From a checkpoint of a small sound classifier: held-out accuracy 99%.
Rows from block 9 of a small sound classifier, named by matrix and row number. Rows with one number belong to one channel. Each number is 128 + 24 x the weight over its row's rms, rounded and kept within 0 to 255. All counts start at 0.
After each channel's rows are labels from the 100 clips, of 14976, where the channel reaches its highest value: "responds to" is what is common among them. Only what is clearly more common there than usual is listed. The data: short pieces for a synthesised band: melody, chords, bass and drums.
# convs0: first width-7 conv (model.blocks.9.convs.0.weight, 144x144x7, each kernel summed), inputs 0-143
# convs1: second width-7 conv (model.blocks.9.convs.1.weight, 144x144x7, transposed, each kernel summed), outputs 0-143

convs0.133 [133 130 113  71 102 132  98 147 144 133  82  98 125 101 133 121 133 144 124 131  96 123 127 116 134 128 130 178 136  97 114 113 154 159 140 142 115 127 117 121 108  88 141 128 119 137 129 128 147  91 160 144 100 172 146 125 109 111 123 111 152 120 152 111 100 131  75 194 135 124 112 127 132 115 142  91  66  89 168 147 141 121 138 120 168  75  70 128 117 159 159 124  96 125 154 119  83 108 150 129 130 145 154  92 151 160 100 102 151 112 127 140 122 147 113 121 149 126 137 118 154 119 124 130 139 141 127  92  88 132 140  72 149 100 119  91  78 127 106 154 111 139 124 101]
convs1.133 [138 142 152 146 143 138 139 107 111 151 121  84 138 150 119 100 140 139 137 135 148  86 132 146 135 121 139  98 143 111 109 161  94 149  85 121 102 124 149 160 116 146 102  98 159  97 125 127 120 128 152 169 145 101 149 137 135 155 130 138 156  89  98 180 150 108 112  80 139 122 107 143 132 155  68 117 181 153 110 110 137 150 110 103  99 112  88 144 134 119 102 115 166 104 129 140 204 147 117 203 102 117 137 146 154 141 139 148 116 113 179 109 150 146 149 137 111 110 141 118 147 127 138 137 159 110 125 138 157 125 161 130 144 113 142 106 143 100 135 162 109  79 114 122]
responds to: tempo: 160 to 170 bpm

convs0.137 [151 154 124 120 158 170 132  69 128 136 136 141 115 130 150 113 133 142 112 132 164 125 152 139 147  94 129 116 184 153 118 128 151 127 120 159 126 129 109 111  85 111 129 125 126  99  82 136 100  98 148 159 104 129 117 158 133 147 110 130 101 138  83 132 116 103 116 122  86 158 126 144 125 100 151 144 124  86 129 163 153  88 146 102 132 137 117 122 137 184 118 128 154 121 105 102 121 116 105  92 163 115 137 118 159 133  65 124 124 147 140 137 196 116  93 164 129  95  97 159 150 116 129 163  78 115 144 123 135  95 121 124 115 115 153 145 102 135 120 124 191 155 162 142]
convs1.137 [132  76 108 118 124  90  89 140 117 158 139  71 118 154 151 125 120  60 158 139 119 141 128 136 115 109 113 137 106 123 164 123 141  75 132 112 144 115 142 100 159 107 134 144  87 118 150 119 143 155 101  86 145 125 114  90 133 149 128  91 142 134 101 101 166 106 115 128 117 104  98 126 135 127  75 127  75 148 135  95  96 122 150  96 124 104 116 128 135 101 110 144  97 123 128 146 136 125 126 160  78  99 124 121 116 138 127 130 145 144 141 124 120  94 183 133 136 117 120 126 128 146 134 110 152 142 107 147 101 105 151 112 110 149  69 156 127 114 114 165  61  85 134 113]
responds to: tempo: 80 to 90 bpm

convs0.4 [116 130 136 126 142 141 120 126 128 145 115 141 119 173 106 115 110 120  78  92 128  91 108 125 114 153 193 131 104 128 118 136 154 129 110 168 133 119 128 160 143 119 134 127 134 119 162 134 106 124 125 123 122 153 113 150 143 126  90 160 158 102 128 218 153 134 160 133 125 135 127 133 150 136 124 138 201 180 124 122 108 152 116 144 179 131  98 105 125 122 146 136 117 124 106 178 123 109 127 122 125 136  89  85 144 180 129  81 145  97 110  93 132 106 111 141 128 143 113 140 116 160 136 117 107  93 116 115 145 108 114 106 144 103  99 103  68 160 135 112  84 121 150 146]
convs1.4 [103 111 113 138 140 124 118 152 123 118 137 145 117  95 168 142 177 118 151 120 118 149 127 147 131  69  86 120 108 146 101 135 105 148 123  98 117 154 155  74 146 128 131  90 114 129 118 129 152 153 148 134 133 150 123 132 113 145 127 116  72 155 147  17  84 101 123 118 114 128 126  82 107  78 121 153  67 122 105 142 122 102 116 131 127 137 155 140  93 124 132 138 164 107 144 102 111 158 139 132 137 129 158 128 126 124 133 133 149 109 127 154 174 192 119  98 135 140 132 147 127  98 121 111 155 155 128 116 127 150 114 140 116 141 124 114 124 123  99 108 158 143 107  99]
responds to: tempo: 110 to 120 bpm

convs0.28 [159 105 109 142 134  81 166 136 113 133 116 120 134 115 157 119 151 168  98  97 133 129 111 110 136 142  92 100 159 104 103 161 156 118 126 148 132 129 134 115 126 170 123 107 118 136  94 121 105 144 116  91  97 124 121 138 112 136 117 150  93 128 169 105 125 150 103 128 113 115 120 133 184 118 166 160 140 141  84 121 159 130 125 148 110 163 104 150 130 149 151 150 118 143 121 116 122 105 121 137  90  88 150 164 128 113  94 122  80 107 122 126 164 153 128 122 143 127 101 121 165 116  74 102 142 105  95 103  70 126 136 111 104 139 105 122 154 153 151  79 123  44 132 115]
convs1.28 [104 127 101 117 103 122 135 104 193 140 118 105 116 176  89 136 129 121  85  90 112  86 128 139 107 124  68 106 129  90 124 120  84 166 120  85 117 123 132 116 160 101  88 134 103 147 128 122 110 133 152 101 112 155 136 115 127 151 125 125 100 135  91 125 127 134 154 157 151 119 141  92 148 150 128 127 142 115 152 124 172  92 141 149 119 140 106 119 157 115 140  91 118 142 152 102 107 138 133 101 135 144 159  88 124 151 163 160 130 118 103 121 158 118 119 151  85 133 160 121 111 126 105 163 123 127 106 109 122 142  62 121  99 137 123  88  82  98 128  73 110 160 135 130]
responds to: tempo: 70 to 80 bpm; tempo: 90 to 100 bpm

convs0.94 [148 133 122  95 108 197 127 106  94 111 152 113 124 120 133 146 106 117 134 204 109 142 142 125  79 147 150 144 124 122 124 107 137  84 125 165 164 119 129  89 142 124 175 121 137 127 155 118 144 120 139 137 143 167  86 124 147 135 118 100 153 128  64 102 101 120 124 101 135 111 106 122  96 124 111 114 102 102  88 112 106  95 170 125 147  72 126 136 141 121 162  99 105  92 112 107 127 107 117 117 154 135 132 128 149 143 128 152 182 127 141 149  77 119 156 149  95 140  98  93 132 113 125 123 123 108 147 126 160  82 163 122  98 137 139 131 114 131 120 103 160 124 144 143]
convs1.94 [138 122 136 101 116 150 115 141 136 135 154 111  56  91 141 134 150 115 171 128 143 107 141 113 127 112 120 145 115 120  68 128  85 115 133 122 125 131 171 116 133  99 135 147 120 127 133 109 153 131 128 138 117  81 119  91  83 128 133  97 125 127  83 179 173  90 139 124 140  85 133  91 129  97 140 145 123 133 165 105 112 107 108  96 122  93 103 143 124 173  82 132 118 138 161 122 139 132 100 120 101 150 130 137 132 128 136 111 129 147  80 117 150  81  63 136 179 151 134 114 123 155 129 115 148 162  97 126 132 109 105 106 121 138 145 112 124 107  72 118 124 138 132  84]
responds to: tempo: 80 to 90 bpm

convs0.54 [204 130  87 120 109 145 130 141  87 133 109 102 136 115 144 132 116 101 169 193  89 127 142  87 151 158 116 133 126 115 114  91 113 147 175 158 109 141 130  88 118  93 177 136 129 137 139 106 133 128 141 114 145 140 125 126 166 128  86 138 138 131 132 128 148 103 155  83 125 144 108 117  68  92 141 122 119 126 122 125 124  97 122 121 114 109 139 132 117 111 113 120 119 131 100 111 111 155 138 108  98  85 166  97 163 125 107 181 114 114 147 140 150 124 131 102 117  90  79 143 134 125 116  97 117 123 145 147 129  81 176 157  84 114 130 126 141  93 109 129 149 122 134 104]
convs1.54 [ 91 113 121 122 125 136 113 131 148 153 121 159 123 137 120 143 146 124  63  88 122 108 151 127 140 122 122 138 104 159 111 133 131 113 116 128 136 134 143 103 136  65 141 161 106 144 120 154 131  99 104 109 154 108 130 104 134 149 106  43 108 156 135 114 140 125 124 146 127 133 121 108 142 133 125 151 109 131  96 177 118  89 131 114 172 148 156 128 134 136 179 158  97 119 134 145 129 107 158 113  90 126 120 116 112 150 143 113 173 129  99  76 132 196 115 164 154 117  90 142 138 161 124 173 124 118 169 136 129  92  72  95 147  92 134 114 125 129  94 126 144 146 136 123]
responds to: tempo: 80 to 90 bpm; tempo: 140 to 150 bpm

convs0.112 [164 116 104 104  96 119 140 112  79 164 130  62  98 140 152 143 135 141 159 138 169 125 126 111 117  91 100 123 118 124 135  92 131 133 148 106 156 106 155  87 126 150 112 118 155 139 117  98  96  96 109 110 135  97  98 138 112 118 121 138 117 119 140  89  95 128 121 114 136  93 123 143 111 127 139 144  48  86 107  78 127 126 124 106 145 119 135 111  91  79 142 118 138 142 130 105 156 129 154 143 132 118 150 153 115 138 137 131 155 136  89  95 116 117 156 101 141 126  93 120  99 108 150 117 113  91 154 136 170 151 128 124  95 149 131 163 137 118 168 105 148 144  62 119]
convs1.112 [141 109  94 129 185 114 141 144 121 117 152 124 118 134 166 131 126  76 167 147  50 108  89 123 129 117 114 142 118 108 150 144 111 140 126  94 156 128 140  77 160 144 125 152 120 126 115  90 137 151 119 168 108  94 126 110 133 129 139 111 106 151 127  55 121 118 135 143 128 100 108 119 103  87 109 133  45 119 103 125 133 112 117 127 141 116 125 122 133  90 121 137 121 144 108 158 115 143 105 134  87 155 149 102 116 126 117 150 158 122 133 115 135 112 136  91 123 119 116 114  93  75 144 102 134 127  83 132 121 145 133 140 122 142 111 107 123  97  50 132 139 128 131  97]
responds to: tempo: 80 to 90 bpm

convs0.38 [144 114 125 132 131 138 110 131 150  90 132  85 126 108 129 116 110 105 112 135  92 158 129 125 132 121 145  95 142 174 112 149 129 128  89 107 140 114 112 159 128 105 130 140 131 133 152 158 124 108 108 126 132 146 108 125 105  96 107 119 113  96 121  77  96 114 161 218 141 128 135 106 122 130  96 161 124  95 136 124 113 115 111  98 136 142 179 176 102 112 129 132 162 111 117 103 136 148 149 108  98 225 142 178 161  97 102 140 109 127 127 114 130 103 116 105 125 123 111 144 132 120  91 116 105 125 118 112 111 133 139 105 133 104 138 129 206 113 124 104 139 149 111 154]
convs1.38 [145  93 116 163 126 124 139 150 160 187 113 140 143 141 139 134 141 142 162 145 143 109 130 157 103 157 118 119  98 129 158  89 170 121 146 142 178 134 131 103 118 139 151 134 164 131 127  90 131 150 107 148 149 122  80 118 135 125 115 111 143 104 121 129 114 128 126  79  85 114 136 108 164 107 174 132 119 155 123 134 115 107 128 102 174 157  97  77 137 129 161 100 103  93 102 150 110 135 122 105 160  49 103 111  77 150 103 103 151 138 127 111 124 137 123 131 112 133  94 127 123 141 168 126 144 155 141 104 121 122 149  99  94 121  84 105  80 126  96 115 130 123 140 110]
responds to: tempo: 70 to 80 bpm; tempo: 130 to 140 bpm

convs0.26 [130 132 131 119 176 148 106 124 127 105 117 127 134  67 122 105 215 124 138 108 152 149 114 125 122 165 124 146 154 115 146 118 132 104 131 147 153 148 176 126 140 138  93 147  88 111 156 133 117 120 150 104 105 127 118 139 106 103  79 126 123  93 145 143 159 142 142 156 100 107 121 159 123 135 129 134 165 140 107 134 107 138 111 181 125 113 121 154 121 150 115 126 115 100 101 131  94 107 146 118 116 162 132 103 152 137 152  62 123 125 100 110  88 108  79 143 108  63 119 109  96 115 140 148 144 128 173 128  86 166 111 119 140 100 113 117 103 110 141 103 133 104 161 110]
convs1.26 [120 185 141 126 120  89 107 101 103  86 122 158  79  94 110 170 110 173 122 119 134 141  84 103 173 140 162 180 119 135 102 124 137 160 128 162 119  92 108 152 142 118 114 127 159 124 146 133 131 112 105 147 129 130 115 208 139 105 118 167 152 125 112 143 148 108 107 137 176 134 115  92 126 156 137 138 166  99 124  84 125 118 114 102 129 130 122 148 158 115 134 119 154 147 102 128 101 163 138 141 126 123 133 162  91 131 108 145 134 204 165 132 127 121  96 136 118 155 137 113 111 132  93 121 115  88 126 115 135 104 116 146 118 100 143 117  84 148 125 123 129 131 138 137]
responds to: tempo: 110 to 120 bpm

convs0.57 [ 78 110 162 138 112 142 120 141 199 144 130 139 100 113 120 148 122 117 135 166 152  72 102  99 123 118 119 128 139 145 136 159 128 141 142 146 147 101 125 108 127 120 120 127 119 108 122 132 142 110 134 122 100  80 123 146 135 152 130 146 136 112 186 118 131 143 110 127 145 124 124 119 172 149 136 132  89 121 113 104 200 143 133 117 120 108 108  99 150 104 121 140 121  60 149  98 145 215  86 100 127 121 122  88 149 177 115 128 113 102 131 143 126 154 167 143 147 149 112 178 139 148 136 164 143 154 146 135 151 154 110 126 137 133 125 120 113 145  90 136 141 114 168 134]
convs1.57 [161 119 142  97 147 136 143 138 114  98  97 145 154 148 131 136 108 120 115 116 103 122 118 160 105 142 145 136 130 102 112 105 115 101 134 134 108 127 113 114  99 126 161 130 138 128 108 139 143 115 105 151 165 149 105 104 123  37 141 131 160 120  77 128 132 157 150 132 120 144 124 130  85 111 126 105 171 147 102 143  36 121 130 111 101 131 153 134 100 147 132 117 136 141 136 136 102  61 141 136 115 138 125 126 102  62 152 155 141 120 138 123 108 118  56 125  68  94 152 118 145 122 120 125 137 133 128 126 121  95 133 127 135 117 171 143 155 127 179 135 111 130 123 124]
responds to: tempo: 80 to 90 bpm

convs0.64 [ 95 118 144  88 144 108 129 154 140 131 119 125 158  99 124 100 110 143 126 110 167 118  91  70 140 109 142 107 139 140 117 172 132 150  97 135 175 114  97 141  80 121 166  90 149 114 124 114 116 106  74 110 130  94  73 136 118 126 131 142  90 159 124 138 135 115 124 177 114 137  99 134 104 106 108 144  98  83 104 155 134 113 142 157  96 110 167  82 123 130 149 131 148 110 146 126 107 136 162 117 141 157 130 113 118  94 141 113 141 121 134 100 117 168 140  96 129  86 111 115 129 136 141 141  74 111 138  87 131 130 156 130 127 161  98 120 117 119  92 101 110 162  79 142]
convs1.64 [147 126 123 121 136 146 112 123 115 125 121 133 131 132 136 147 144 119 112 110 111 134 156 123 179  91 137 120 147 159 137 141 113 151  89 108 136 162 127 122 152 134  91 115 113 112 163 138 175 118 144 142 139 139 117  90 112 123 140 176 161 122 149  94 107 131 111 124 175 129 144 152 137 140 129 103 130 122 131 108 144 110 149  77 157 113 111 131 118 120 147 125 132 133 138 145  95 125 129 166 121 103 128 117  68 118 137 119  89 105  78 155 125 113 164  85 147 129 131 141  68 132 134 153  97 129 153 197 149 146 136  71 145  89 130  97 132 113 184 146 126 184  68 137]
responds to: tempo: 90 to 100 bpm

convs0.18 [121 149 115 140 164 128 139  54 129 112 126 175 120 102 126 117 106 147 128 146 108  79 103 127  96 144 135 124 145 157 156 113 159 148 137 114 102 136 107 186 131 108 150 127 147 115 151 150 102 141 117 168 114 119 134 119 220 121 104 128 111 104 146 190 151 132 146 123 153 135 115 141 190 142 169 163 128 116 134  81 133 107 136 136 115 113 106 105 127 118 115 148 119 151  79 123  82 127 116 131 108 119 122 131 119 112 125 105 115 110  96 116 133 127 135 151 114 138 105  68  85 103 138  91 115 126 109 168 123 120 110 166 104 121 144 114 134 150 122 109 119 142 151 145]
convs1.18 [112 128 102 114 123 105 124  88 129 100 129 137 121 129  94 145  85 118 133 131 121 155 119 137 131 138 124 145 118 161  78 134 122 122 149 164  81 140 108 115 127 127  70 123 161 116 151 144 107  86  93  99 121 102 148 175  94 146 103 125 154 136 157 131 161 117 136 135 138 130 128 150 147 156 125 101 150 145 113 123 118 126 138 149 159  95  82 126 164 134 132 100 130  87 109 136 125  90 124 105 116 133 132  78 117 119 132  88 109 125  83 173  62 112 123 167 142 166  92  54 130 126  92 169  90 125 139 102 160 116 143 121 141 124 129 142 117 119 105  96 106 140 118 118]
responds to: tempo: 130 to 140 bpm

convs0.21 [102 172 129 119 121 153  99 113 136 153 142 169  92  91 100 136 108 117 161 135 133 112 133 134 142 117 115 136 125 121 141  87 135 128 130 171 146 151 117 118 116  67 128 133 140 159 170 112 120  90 160 133  92 116 110 160 191 119  43 137 125 127 143 161 174 124 112 126 104 135 125 140 153 137 113 180 189 140 150 109 132  80 139 123 138 120 132 167 144 134  95 126 116 138  87 152 106 144 135  87 125 128 120 118 165 124 145  76 146 150 116 136 103 118 106 149 153 130  99 132 116 116 129 134 127 145 116 127 169 112 124 157 160 131 160  98 118 130 112 142 110  86 136 135]
convs1.21 [104 110 121 144 132 139 135 198 134 104 117 115 123 164 137 140 117 130 124 124  87 103 117 122 128  96 113 165 134  81 115 129 111 132 140 110 115 141 110 125 143 122 127 146 124 122 120 129 145  84 115 140 155 129 117  77 106 110 180 114 143 119 119 145  87 126 160 138 170 129 137 132 141 149 105 143  69 108 138 135 150 154 101 140 126 112 143 129 116 145 132 112 195 141 187 120 113 115 171 150  99 105 134  83  89 107  87 149 113  72 131 167 121 154 112  83  71 112 159 153 156 102 130 120  98 144 113 124 140 146 155  87 126 130 124 142  97 127 159 120 139 165 142 131]
responds to: tempo: 110 to 120 bpm

convs0.34 [133 107 110 123 131 193 118 128 109 133 145 162 149 153 167 121 146 125 145 154 112  80 124 149 117 111 141 173 142 182  99 144 152 140 154 129 138 139 101 142  86 157 127  95 131 162 107 111 110 116  92 136 130 160  67 149 133 139  82 140 127 119 106 171 143 139 105 105  79 116 152 161 119  99 132 145 107 123 116 144 159  75 136 120 132  98 117 159 136 121 143 140  97 136 128 137 124  99 143 112  76 125  98  99 151 134  84  97 118 105 129 153 106 108  84 121 131  77 123 102 113 122 152 139 142 130 135 106 116 109 124 112  98 130 149 116 111 140 104 106 129 196 149 131]
convs1.34 [131 159 124 152 143 116 158  85  95 149 121 155 141 123 123 124 157 123 120 120 126 149 136 114 150 188 154 126 144 137 124 121 133 122  91 136 128 141 160 143 133 114 151 168 129 135 110 125 182  94  77 154 114 133 121 117 161 122 158 145  90 125 114 132 186 124 128 106 177 111 104 134 126 155 127  98 163 142  87 117 111 113 111  82 120 130 151 122 106 125 145 121 181 126 132 142 112 126 153 109 142 137 129 125  77  90 140 114 142 141 118 126 148 147 146 191 130 126 135 167 117 171 144 162  72 123 168 141 147 101 103 151 170 115 129 113  72 144 128 155 156 146 159 118]
responds to: tempo: 110 to 120 bpm; tempo: 100 to 110 bpm

convs0.15 [ 85 133 130  91 118 120 110 164 147 151 129 147 139 120 113 146 184 153 137 114 138 128 116 136 134 103 101 104  96 108 148 126 123 138 138 128 160  90 130  97 149 109 160 135  86 140 146 139 124 120 143 158 139 138 123 132 160 124 167 121 214  79 126  91 153 118 136 124 133 168  96 142 161 138 129 115 134 115 120 117 165 125 131 138 151 102 189 144 126 146  77 120 127 117 135  93  97 119 145 101 171 119 134  76 119 103 140 155 170 132 151 131  97 129 119 145  95 110 128 149 159 133 109 110 116 102 134 202 140 168 146 157 117 150 135 128 124 130 133 141 139 141 102  88]
convs1.15 [119 120 128 119 130 116  99 113 117 119 186 109 106 121 107 121  90 119 125 143 129 126 119 126 141 153 171 126 159 139 150 132 128 104 121 126  91 112 106 129 133 136  48  88 142 124 131 129  99  93 133 103 143 126 118 118 123 192  92 145  89 165 115 153 146 105 128 127 120 109  85 103 139 133  97 153  73 132 153 144 110 123 112 173 112 139  75  96 147  93 110 118 121 123  98 160 114 112 145 136  99 143 112 136 117 178 105 107 108 118  86 138 118 132 152 106 132 183 131  67 155 131 107 130 134 158 138  79 143 108 123  98 128 145  97 102 111 124 130 120 107 126 103 163]
responds to: tempo: 130 to 140 bpm

convs0.115 [132 180 138 116 152 126 125 113  79 101 123 143 123 152  82 125 108 178 109 104 142 139 133 104  88 129 142 152 158 180  91 170 145  89 188 122 161 120 124 110 133 107 126 124 117  77 110  97 110 146  93 148  89 108 108 141 131 151 125 141  90 140 170 101 111  93 134 151 134 104 118 106 101 128 136 138 107 112 146 130 168 129 120 121 117 114 160  76 134 172 154 133 107 122 116 122 127 144 130 158 118 133 125 104 120 144 132 133 128 108 139 128  96 121 107  92 132  78 149 126 141 117  85 109 147  93 145  94 118 102 144  91 102 180 130 143  93  95 133 121 151 136 152 113]
convs1.115 [145 120 133 148 114 120 136 124 135 146 166 123 111  45 175 130 175 146 118 130 129 143 114 115 176 108  80 117 115 123 151 107 126 128 127 136 119 111 128 127 174 113 163 131 134 199 100 147 119 117 116 128 138 111 229 113 116 126 120 114 114 144 114 111 117 125 111 138 146 146 135 106 133 118 140 123 142 112 119 137 112  91 113 133 127 101 143 144 127 109 136 166 126 122 141 121 147 139 109 131 152 144 160 166 122 153 136 161 110 157 142 110 174 114 167 139 146 157 141 146 118  97 144 111 159 165 151 101 124 146 125 152 128 166 121 100 193 112 106 117  72 131 143 109]
responds to: tempo: 90 to 100 bpm; tempo: 120 to 130 bpm

convs0.75 [136 110 122 142 125  79 175 104 102 141 121 123 128  86 136 163 170 111 140 135 163 120 138 137 159 122  70 115 109 126 108 124 138 118  86 177 107 129 136  92 147 115 128 149 125 130  89 109 142 119 139 158 173 158  91  83 132 154  62 108 128 139 122  98 133 123  96 111 134 101 105 122 106 144 159 119 141 134  95 159 141 121 134 138 106 129 160  88 141 132 185 162 114 156 122 144 131 143 112 112 114 120 128  97 136 132 103 170 161 129 159 122 127 127 153 147 141 146 142 168 182 115 124 101 149 120 168 135 115  72  98 130 149 100 137 159 109  98 141 110 104 113 134 140]
convs1.75 [ 63  94  86 132 146 134 142 135 114 152 156  99 120 157 109  90 129  94 132 116  46 126 119 118  84 128  95 173 111 146 164 115 124 130 152 140 133 147 152 130 129  80 123 116 112 103 136 140 165  53 116  78 103 113 110 124 115 111 134  97 112 158 106 152 108 107 187 151 109 129 187  69 152 113 117 144 110 126 101 136 109 115 124  96 123 119 117 128 120 148 129 143 135 111 122  94 123 101 135 103 133  87 154 105 125 140 116 132 118  69 119 131 144 143  96 128 138 120  81 120 115 117 136 131 132  96  99 122 145 127 125 148 120 115 123 130 121 128 135 142 146 134 134 108]
responds to: tempo: 80 to 90 bpm

convs0.5 [130 168 150  98 139 139 137 150 105 115 115 123  92 132 118  93 153 138  78  82 133  99 135 128 113 159 131 134 134 116  98 100 144 123 148 105 103 136 106 135 124 138 125 140 139 103 137 148 126 138 133 151 129 116 126 138 112 134 116 121 158 118 105 179  57 111 167 120 134 114 150 105 109 105 136 160 157 118 157 112  94 133  82 124 148  98 130 164 133 173 126 114 110 121  95 155 116 128 103  97 146  64 156 147  84 160 128 152 101 119 176  91 129 116 130 158 115 132 126 142 116  90 170  93 125  94 115 145  63 180 145 142 128 135 122 136 100 113 139  89  98 119 145 128]
convs1.5 [ 96  98  93 154 111 103 135 131 139  93 123 154 134 113 157 150 125 145 139 117  58 157 113 142 110 127 134 124 116 123 183  82 153 126 103 132  92 124 130 149 112 154 136 128 119 142 118  90 121 161  88 119 111 129 184 121 118  89 133 116 112 160 140 142 124 127 114 113 146 128 145 176 157 118 120 117 141 127 125 108 114 148 116 127 126 136 118 132  64 127 142 126  81 117 147 112 149 155 168 137 124 159 133 102 129  95  81 141 124 148 120 183 120 148  74 111 104 135 151 106 116 101 152 136 117 158 157  87 111  82  86 178 134 111 149 140 152 117 108 142  79 126 137 112]
responds to: tempo: 110 to 120 bpm

convs0.81 [133 110 138  98 112 173 122  97 104 143 126 109  92 156 158 113 125 112 157 160  96 133 114 108 124 155 162 102 132 106 163 108 121 139 113 162 110 105 119 104 138 107 116 114 129 146 131 101 184 118 118 130 127 143 137  95 119 130 111 119 162  95 164  86 117 106 118 105 134 101 155  91 123 142 117 107 102 110 116 126 148 132 153 120 125  79 146  90 132  92 126 129 144  72 113 134 138 135 123 109  85 146 135 106 151 158 154 123 128 123 142 125 118 143 187 119 103 100 145 117 158  75 155 156 136  99 144 136 141 123 132 186 109 181 109 128 111 180 162 165 134 160 105  88]
convs1.81 [111 125 126 119 125  83 130 151 154  95 144 155 164  97 111 136 129 129  91 150 133 110 107 142 121 115 141 133 122 159 109 147 115 171 156  93 165 115 107 112  79 136 112 121 104 147 104 103 109 164 126 137  96 108 116 125 114 126 156 180 123 110 113 104 114 173 158 117  98 143  85 119 144 110 123 123 124  81 137 115 174 148 122 153  85 163  95 149 165 124 116 114 148 110 116 115 129 141 143  94 165 133 130  84 100 121 132 139 156 122 103 116 117 122 128  58 123 119  96 114 142 127 107 106  97 127 135 150 120 176 147  74 131 115 125  91 115  81  96 114  78 139 115 151]
responds to: tempo: 90 to 100 bpm

convs0.102 [127  98 150  97 104 114  85 125 125 109 122 147 117  94 112 119 114 149 133 150 116 105 136 121 143 141 121 135  93 119 116 194 110 132 124 127 156 102 131 136 124 104 128 117 122  76  97 135 139 131 116 102 106 118 145 143 135 124 118 111 151 132 105 122 108 147  89 188 158 132  92 133 133 150 157 123 127 147 102 144 116 109 148 171 154 111 141 107  99  99 146 115 123 115 137  95  76 107 129 198 110 189 135  93 115 152  93 111 130 134 119 117 106 120  98 111 143 101  91  89 150 101 111 183  87 127 128 120 111 136 110 111 121 168 123 109  54 155 119 120 163 127 117 132]
convs1.102 [119 108 163 125 146 112 164 123 129 146 124 136 133 146 147 119 146 134 143 184 139 158  98 113 141 129 143 101 133  86 128 129 171  93 138 128 118 131 142 110 102 110 183 117 148 175 131 123 137 118 154 152 100 103 171 159 118 101 118 108 127 113 154 130 121 161 126 161 107 144 119 117 147 141 144 141 119 115 139 160 152 134  93  92 116 119 143 144 118 123 108 122 116 142 132 131 170 106 143 138 102 162 112  88 190 130 169 177 123 131 155 136 142 159 149  99 146 109  89 138 147 152 168  78 119  86 142  86 144 133 166  74 175 149 127 139 153 154 116 172 115 113 128 102]
responds to: tempo: 160 to 170 bpm; tempo: 80 to 90 bpm

convs0.2 [139  99 128 122 152 122 123 101 106 122 120 143 119 127 112 141 139 154 152 129 151 123 139 157 153 152 114 108 129 125 120 110 128 118 104 122 143 128 100 132 117 121 113 139 128 109 120 153 147 125 121  69 150 122 123 106 135 131  86 135  88 113  84 122 132 150  97  84  99 132 109 188 159 134 129 128 123 144  91 130 106 128 139 117 134 145 168 147 103 171 117  86 147 141  53  63 123 131 101 142  98  77 145 157 140 158 103  78 114 133 132 157 147 121 104 148 117 151 127 124 135 142  53 106 154 127 166 135 107  95 113 133 108 165 118 123 135 147 188 109 154 125 138 166]
convs1.2 [ 43 136 108 131 109 125 109 132 152 125 169 106 148 120 135 137 110 111 120 126 103 138 116 130 103  96  56 118 121 129 136 135 104 133 149 128 100 131 120 145 150 115 114 130 101 123 126 109 151 113 139  41 129 105 142 133 119 165 112 128  92 116 138 147 156 108 121 139 148 106 113  91 173 143 127 131 155 111 124 125 151 145 136 138 125  99 132 139 125 104 114 136 153 116 154  50  91  90  93 109 135 115 101  43 109 154  76 129 129 103 147 144 111 139 125 121 149 136 133 126 120 138 120 157 121 140 128  83 141 119 106 106 129 112 102 116 120 107  92 114 109 169 126 136]
responds to: tempo: 110 to 120 bpm

convs0.68 [135 137 101 109 132 136 127  94  69 158 120 161 152 149 111 165 135 149 138 106 145 125 124 105 141 146 117 131 153 108 112 145 157 124 142 162 100 133 128 111 104  91 116 129 144 121 159 132 150  97  83  64 112 151 103 162 150 119  91 148 162 127 125 171 146 111 159 196 115 132 162 158 149 154 148 130 164 124 123 114 140 110 137  93 148 140 132 131 146 101 144 134 158 125 112  43 101  95  82 134 112 107 125 126 135 113  93 110 127 112  94 154 107 122 114 151 126 123 143 114 154 124 101 119 105 129 162 115 121 111 133 101  91 138 105 128  87 105 148 129  75 127 120 113]
convs1.68 [182  76 165 102 113 128 123 154 115 119 136 118 129  96 123 102  94 138 104 125 114 116 139 170 112 130 126  83 151 134 119 124 120 134 158 121 134 110 141 103 152 146 110 136 155 166  92 129 147 101 135  74 158 149 122 106 101 148 152 108 118 106 128 122 126 148 131 145  75 143  99 121 123 148 116 106 136 148 118 152 119 124 145 124 150 140 162 152 113 136 129 110 109 139 127 124 193 105 138 120 128 158 113 119 147 116 173 105 156 117 188 122 165 146 116 120 171 102 129 117 181 114 166 104 139 103 120 151  96 139 142 122 153 117 116 201 110 117  89 152 190 101 125 133]
responds to: tempo: 110 to 120 bpm

convs0.1 [141 140  88 101 163 103 110 100 126 104 136 113 133  90 137  96 123 106 123 116 140 165  79  91 112 120 106 120 152  99 136 163 102 144 132 124 118 131 132 121  94 132 116 132 130 147 104 136  96  81 100  93 124 117 138 168  96  86 133 125 115 120 122 103 131 125 125 191 135 123 125 129 104 109 124 143 135 133 150 102 120  97 131 153 121 164  96 102 109 135  74 160 191 188 159  98 180 101 107 155 137 155 139 127 121 134 143 142 123 143 114  71 138 153 103 100 120 152 144 140  83 122 134 111  99 125  92 159 148 114 151 109 153 121 118  97 166 112 136 105 144 156 130 142]
convs1.1 [ 93 139 106 161  74 134 136 154 143 146  99 136 108 123 110 145 136 133 132 104 165 104 167 138 137 121 181 149 107 169 160  71 127 143 108 150 176 129 127 129 106 157 135 127 127  65 160  92 149 160 117 143 135 133 121 100 161 146 137 146  84 140 111 104 132 136 151  94 102 130 136 123 136 102 113 134 116 100 112 129 129 125 108 129 109 197 116 175 133 131 139 138 106  85 136 162  94 137 134 103 133 106 128 137 123 118  88 153 114 122 154 152  94 106 144 119 133 128 134 120 116 112 121 130 149 170 119  87 149 115 100 161 145 153 124 117  85 119  92 120 108  60 127 134]
responds to: tempo: 90 to 100 bpm; tempo: 160 to 170 bpm